config = dict(
    model='self-supervised audio encoder (BEST-RQ)',
    n_mels=80,
    norm='rmsnorm',
    mlp_ratio=6,
    qk_norm=False,
    inner_norm=False,
    residual_init='scaled_by_depth',
    orthogonalizer='newton_schulz_5',
    lr_schedule='step',
)
Rows from block 2 of a small self-supervised audio encoder (BEST-RQ), named by matrix and row number. Rows with one number belong to one neuron. Each number is 50 + 15 x the weight over its row's rms, rounded and kept within 0 to 99. All counts start at 0. After the name is the row's rms in percent of the matrix's.
After each neuron's rows are labels from the 100 clips, of 14976, where the neuron reaches its highest value: "strongest on" is what is common among them; "loudest" is the band of the loudest frequency at the time of the peak. Only what is clearly more common there than usual is listed. The data: struck, bounced, scraped and rolled objects made by modal synthesis. In brackets: how many of the 100, against the usual share in percent.
# fc1: MLP up (model.blocks.2.mlp.fc1.weight, 2304x384), inputs 0-127
# fc2: MLP down (model.blocks.2.mlp.fc2.weight, 384x2304, transposed), outputs 0-127

fc1.487 200:41 56 34 58 45 84 68 39 44 28 46 41 35 64 66 41 53 66 59 57 23 49 53 61 58 41 79 48 67 37 46 44 56 39 20 24 59 37 39 62 83 60 62 66 45 72 31 58 40 55 52 29 42 66 43 57 51 55 57 34 56 52 46 13 53 64 75 44 62 58 51 25 40 58 50 52 18 56 21 56 53 54 57 35 35 69 51 65 19 47 35 42 28 52 49 55 39 38 42 68 63 41 65 69 72 33 47 54 47 55 49 44 47 34 57 44 49 21 78 73 50 59 44 52 75 37 58 38
fc2.487 195:54 36 62 80 60 58 51 41 67 58 60 69 57 69 35 62 71 74 24 54 51 42 19 43 19 40 48 49 61 59 36 39 45 57 35 55 42 70 30 86 40 62 55 71 48 54 41 79 49 27 61 35 42 57 64 68 45 38 60 47 41 62 50 18 38 61 88 43 67 50 71 51 65 26 19 58 39 40 02 49 74 37 45 58 35 51 46 69 77 52 72 61 39 57 67 58 30 46 63 61 44 47 53 75 44 25 45 18 35 59 56 64 29 56 60 14 24 42 50 38 32 57 94 69 52 48 27 54
strongest on: bouncing (41 vs 20.4); clipping (25 vs 8.1); text has "clipped" (25 vs 8.1)
loudest: 1000 to 2000 Hz (34 vs 9.3)

fc1.99 166:62 52 46 68 43 50 52 64 67 29 57 58 52 66 47 32 56 57 55 66 60 57 68 55 40 45 54 34 65 40 36 52 51 53 46 45 45 57 46 41 45 41 37 49 43 40 57 50 85 57 38 41 56 28 46 32 46 52 60 74 63 52 49 61 57 63 55 43 40 61 66 42 59 52 62 50 53 42 43 92 07 34 34 61 73 48 38 60 69 56 61 85 49 53 44 36 41 41 47 42 27 35 71 67 52 37 41 52 61 46 64 56 87 38 61 43 58 40 66 45 57 72 60 82 46 41 60 47
fc2.99 159:44 30 30 31 66 39 42 54 66 55 56 58 43 67 54 71 50 38 73 62 70 70 57 48 66 43 28 46 45 23 57 79 56 71 46 52 41 61 31 29 50 66 59 98 28 64 48 52 64 85 43 44 54 44 72 57 32 83 49 44 36 84 44 55 41 26 79 60 71 48 45 63 37 63 45 54 67 51 64 49 45 43 16 75 57 73 29 19 45 51 41 41 43 49 72 65 52 45 81 57 45 42 37 57 16 38 56 53 34 45 62 72 55 52 66 54 39 26 45 73 63 41 70 58 44 85 17 64
strongest on: hard striker (87 vs 50.5); scraping (64 vs 19.8); mains hum (31 vs 8.7)
loudest: 1000 to 2000 Hz (32 vs 9.3)

fc1.156 069:57 69 53 70 29 57 56 45 52 31 56 55 37 60 49 64 52 48 49 47 43 52 52 47 61 40 71 53 47 35 53 75 61 46 44 70 55 86 43 05 60 37 60 52 49 29 65 45 23 45 42 42 44 35 44 24 13 34 29 46 40 49 33 70 45 37 49 46 38 53 29 61 36 77 63 37 84 42 54 45 37 67 71 58 50 44 36 59 37 51 34 46 70 39 41 43 64 58 62 32 64 31 37 51 32 43 61 63 75 61 67 36 53 73 50 53 37 38 55 52 60 46 72 57 31 53 67 55
fc2.156 081:43 53 33 51 40 68 56 61 56 57 50 76 68 63 36 46 36 43 40 63 39 38 64 06 43 53 30 32 71 56 55 92 35 59 52 37 45 43 24 70 39 48 59 61 35 40 45 63 57 28 43 67 48 69 51 42 52 61 34 62 35 34 37 67 56 53 41 52 66 59 30 66 10 41 68 59 57 84 53 30 66 73 66 39 42 58 75 48 37 36 59 64 48 32 56 50 52 56 27 41 31 65 56 32 43 34 61 48 53 54 59 54 41 65 41 34 54 68 51 73 61 58 25 59 62 39 50 76
strongest on: hard striker (93 vs 50.5); scraping (66 vs 19.8); material: rubber (43 vs 16.7)
loudest: 1000 to 2000 Hz (27 vs 9.3)

fc1.58 087:67 44 50 60 32 47 55 53 52 53 30 77 33 64 44 61 67 89 62 61 49 46 68 69 40 62 48 49 41 32 68 41 55 51 39 49 61 41 93 50 88 31 59 54 50 53 36 49 34 38 25 47 41 52 64 33 55 54 62 18 56 54 36 30 65 29 99 24 61 62 69 53 76 53 31 50 50 23 44 39 54 52 52 60 66 27 52 45 43 52 44 60 50 64 60 74 61 42 16 61 52 73 29 26 34 36 32 47 82 43 64 52 67 57 58 75 24 64 55 40 54 47 66 85 63 22 53 55
fc2.58 088:44 57 57 50 32 73 79 50 60 51 35 57 27 49 41 72 43 74 82 65 56 60 52 69 38 53 42 50 45 58 35 55 33 47 38 47 17 27 65 58 52 47 43 31 64 34 39 51 31 32 49 53 38 55 32 42 67 74 74 38 45 53 48 56 85 13 80 38 83 68 64 57 67 47 30 61 55 34 61 18 67 39 48 43 48 51 47 73 47 52 39 44 42 74 67 70 51 66 29 51 61 57 67 55 13 55 53 34 56 35 57 51 69 66 43 72 81 51 39 42 79 70 76 40 46 60 59 66
strongest on: bouncing (58 vs 20.4); clamped rod (36 vs 12)
loudest: 500 to 1000 Hz (45 vs 22.3)

fc1.501 128:55 29 49 80 41 52 53 63 42 49 68 42 45 57 30 58 36 75 46 50 61 30 34 64 41 38 47 48 44 43 31 62 69 55 69 55 43 79 57 63 36 40 55 45 30 69 29 46 44 57 49 47 38 34 67 18 53 53 76 47 37 18 26 25 48 46 49 57 48 53 50 39 58 32 70 30 41 68 64 36 58 62 56 77 59 66 59 65 62 24 48 60 45 79 50 35 24 32 41 37 29 59 50 62 43 48 51 56 39 30 54 60 32 16 51 56 52 77 45 45 06 41 00 74 35 57 51 41
fc2.501 121:48 54 61 52 49 42 55 25 51 52 42 32 19 64 57 42 44 39 56 61 52 55 64 25 47 67 56 57 31 39 47 46 63 45 61 47 59 87 41 87 51 53 47 72 42 70 57 63 31 61 62 26 23 55 50 33 60 55 48 40 82 37 31 49 66 55 43 41 74 58 38 39 49 59 38 42 41 59 32 59 51 46 80 66 25 75 44 56 41 50 50 62 33 39 39 60 65 32 20 46 46 49 50 17 58 64 36 73 37 57 52 49 43 36 65 61 45 29 48 16 40 38 56 52 46 42 54 25
strongest on: rubber-like damping (70 vs 16.7); repeated hits (66 vs 19.8)
loudest: 250 to 500 Hz (39 vs 18.2)

fc1.220 107:37 26 25 63 54 75 36 49 85 57 43 63 57 70 70 37 41 75 35 20 83 22 35 66 50 36 54 46 43 53 83 33 37 45 44 66 49 48 23 46 73 33 54 19 14 75 66 51 55 36 69 64 39 29 47 54 20 63 64 50 75 41 40 43 46 45 62 58 61 70 64 39 29 46 43 22 70 74 46 45 61 59 47 60 50 57 71 60 60 40 38 74 65 51 42 47 44 32 62 70 64 49 54 53 23 57 58 55 58 93 47 56 42 30 74 55 48 74 37 72 46 60 43 57 46 33 39 65
fc2.220 113:60 38 49 49 20 60 31 27 64 89 57 40 52 39 40 31 49 39 21 42 69 28 38 69 56 37 66 53 40 54 71 25 43 47 48 34 53 71 29 34 50 69 20 59 67 52 60 27 42 34 53 99 53 47 43 62 47 40 61 57 73 36 59 42 61 32 58 40 47 33 64 71 34 50 53 53 30 56 61 38 63 44 48 37 34 42 53 38 66 50 39 61 53 26 51 52 40 58 58 50 71 43 49 58 11 67 49 66 61 38 62 62 55 78 46 56 42 54 52 39 26 56 22 39 30 21 27 57
strongest on: rubber-like damping (58 vs 16.7); scraping (47 vs 19.8)
loudest: 250 to 500 Hz (38 vs 18.2)

fc1.428 053:35 47 54 53 33 47 25 47 25 56 65 55 43 35 46 55 49 72 35 33 51 52 55 74 34 44 42 32 28 34 53 65 44 31 19 38 43 41 28 25 54 52 28 48 42 44 71 62 75 36 08 75 56 39 65 27 36 52 44 60 40 54 47 56 62 44 61 74 44 46 68 52 35 49 39 48 36 65 62 59 43 58 27 45 36 40 11 35 50 47 60 57 31 63 59 47 28 63 54 45 50 24 35 64 60 52 45 47 61 57 66 45 53 49 52 48 56 43 50 40 45 51 79 37 51 41 54 09
fc2.428 050:52 62 39 51 40 38 36 34 39 59 66 40 34 37 61 75 78 72 44 31 46 47 53 39 62 43 34 39 48 30 37 64 44 58 52 56 57 45 27 30 55 54 31 39 43 76 56 55 67 45 29 34 62 54 64 31 46 60 32 52 24 69 70 80 78 61 43 58 34 58 48 34 39 59 52 45 37 57 65 71 58 56 42 60 32 44 41 26 69 27 65 65 43 46 36 53 33 70 65 64 52 70 55 47 55 47 66 31 50 60 42 24 43 62 40 26 36 41 38 37 33 33 72 46 46 35 63 05
strongest on: thin (high-pass) (52 vs 11.9); scraping (52 vs 19.8); white noise (31 vs 8.6)
loudest: 4000 to 8000 Hz (86 vs 4.4)

fc1.491 079:56 40 51 23 54 37 50 49 47 82 52 47 58 38 62 48 52 64 41 24 36 42 67 71 67 46 29 42 58 62 59 48 29 54 23 54 35 52 79 26 35 72 27 36 61 62 43 48 41 49 26 81 48 68 60 24 67 53 66 34 68 71 39 15 20 40 58 51 26 43 34 57 15 28 26 75 57 56 53 31 27 47 51 61 52 71 76 41 76 72 45 32 22 53 49 68 50 57 44 35 60 42 55 18 44 51 49 62 51 72 64 26 59 54 43 73 39 60 61 66 31 53 45 52 58 49 60 36
fc2.491 077:50 39 52 48 53 27 61 70 63 44 63 59 50 33 40 63 60 48 62 56 50 32 52 39 42 60 38 53 51 54 21 61 27 66 24 44 42 47 46 51 27 42 52 46 72 61 38 60 71 66 40 65 41 66 50 27 60 37 68 56 51 66 71 51 61 46 16 28 37 47 61 71 27 33 38 78 52 46 65 47 45 66 37 57 62 73 84 65 54 41 44 65 48 46 56 49 70 57 40 42 55 38 38 39 63 40 40 64 65 38 48 56 83 66 40 64 40 73 60 52 49 55 64 22 42 50 66 40
strongest on: bouncing (51 vs 20.4)
loudest: 250 to 500 Hz (47 vs 18.2)

fc1.398 080:52 43 28 43 59 40 50 66 55 36 66 43 52 50 47 85 50 11 67 21 31 59 79 67 55 26 35 60 37 65 55 27 55 49 31 60 51 70 43 61 55 60 43 27 33 83 44 69 84 46 77 57 57 33 70 37 64 69 46 55 56 47 29 53 72 63 52 44 34 57 50 77 86 39 49 42 39 44 41 52 08 53 22 26 75 56 41 48 61 38 23 55 37 77 49 53 66 24 39 32 39 38 67 51 28 44 49 61 64 53 72 62 41 47 39 56 64 43 60 47 25 65 36 79 45 79 34 61
fc2.398 075:64 49 74 63 53 46 57 50 48 46 67 25 54 41 52 64 61 29 50 36 73 53 45 29 48 52 60 64 53 47 47 40 32 52 10 64 60 59 85 70 41 81 42 57 12 44 43 50 57 64 45 31 49 33 53 45 70 52 78 75 55 61 42 45 66 71 57 69 47 54 55 61 53 55 61 42 35 48 40 48 31 37 28 49 53 53 60 32 45 44 25 20 64 48 53 25 55 39 58 44 59 33 39 58 53 39 51 52 59 56 63 45 46 36 41 24 43 68 48 37 59 64 63 31 43 82 28 44
strongest on: hard striker (95 vs 50.5); small (64 vs 33.5)
loudest: 2000 to 4000 Hz (31 vs 4.4); 1000 to 2000 Hz (25 vs 9.3)

fc1.197 083:57 34 45 61 59 49 37 49 49 33 50 39 65 60 39 30 43 27 55 22 34 43 70 26 51 38 34 54 69 47 60 47 29 74 45 55 41 47 42 18 73 31 80 58 32 37 70 71 89 50 93 77 61 33 32 26 07 70 57 71 46 43 32 79 58 66 69 47 63 50 67 44 60 10 47 16 35 45 29 52 39 70 40 56 65 27 75 57 41 64 35 60 89 20 45 59 18 56 52 53 33 62 51 42 61 50 52 36 42 58 63 40 25 62 36 49 78 43 37 40 59 69 30 57 38 60 32 35
fc2.197 074:13 42 57 56 71 51 47 38 42 52 53 47 81 29 64 46 54 29 81 31 37 24 68 42 58 38 30 55 74 59 55 29 38 81 42 45 45 43 48 45 58 55 77 35 57 64 32 73 80 47 76 60 52 28 43 46 53 70 62 52 62 57 56 58 49 56 54 44 62 59 72 35 63 25 47 31 42 66 33 34 54 66 59 49 47 41 67 37 62 63 60 52 76 58 36 43 31 47 51 32 59 38 52 42 41 56 46 41 28 67 70 52 26 65 35 59 48 52 33 43 27 54 45 59 55 57 49 47
strongest on: striker: hard (78 vs 50.5); scraping (64 vs 19.8); rubber-like damping (57 vs 16.7)
loudest: 1000 to 2000 Hz (28 vs 9.3)

fc1.279 068:35 53 37 46 39 37 31 63 37 74 49 53 67 41 70 36 38 36 71 62 69 44 47 85 50 63 53 32 33 78 50 52 78 38 66 70 34 44 61 57 42 59 29 47 33 47 78 42 41 45 27 79 42 69 58 40 72 27 37 39 41 17 32 26 48 44 28 62 70 40 65 67 53 27 57 40 46 47 75 40 25 65 63 35 48 08 89 22 77 45 36 55 37 34 52 47 61 53 49 49 20 47 37 88 52 63 67 53 35 36 24 41 68 54 51 46 35 52 58 50 55 52 16 44 54 46 44 64
fc2.279 066:31 61 65 23 36 39 79 39 41 69 21 46 92 22 55 45 64 20 46 62 50 55 42 57 30 61 65 56 35 63 48 54 74 08 45 44 11 43 44 58 50 30 19 52 54 53 56 38 23 69 29 64 46 57 60 52 60 11 61 67 46 52 34 48 48 27 41 29 67 61 55 62 50 38 36 47 61 33 83 82 52 58 43 35 41 29 51 45 67 15 40 57 41 40 78 56 41 79 44 40 07 37 30 60 57 65 85 35 26 31 16 60 54 30 33 40 55 34 53 64 85 75 38 61 54 49 38 13
strongest on: striker: hard (79 vs 50.5); white noise (38 vs 8.6); clipping (29 vs 8.1); text has "clipped" (29 vs 8.1)
loudest: 2000 to 4000 Hz (27 vs 4.4)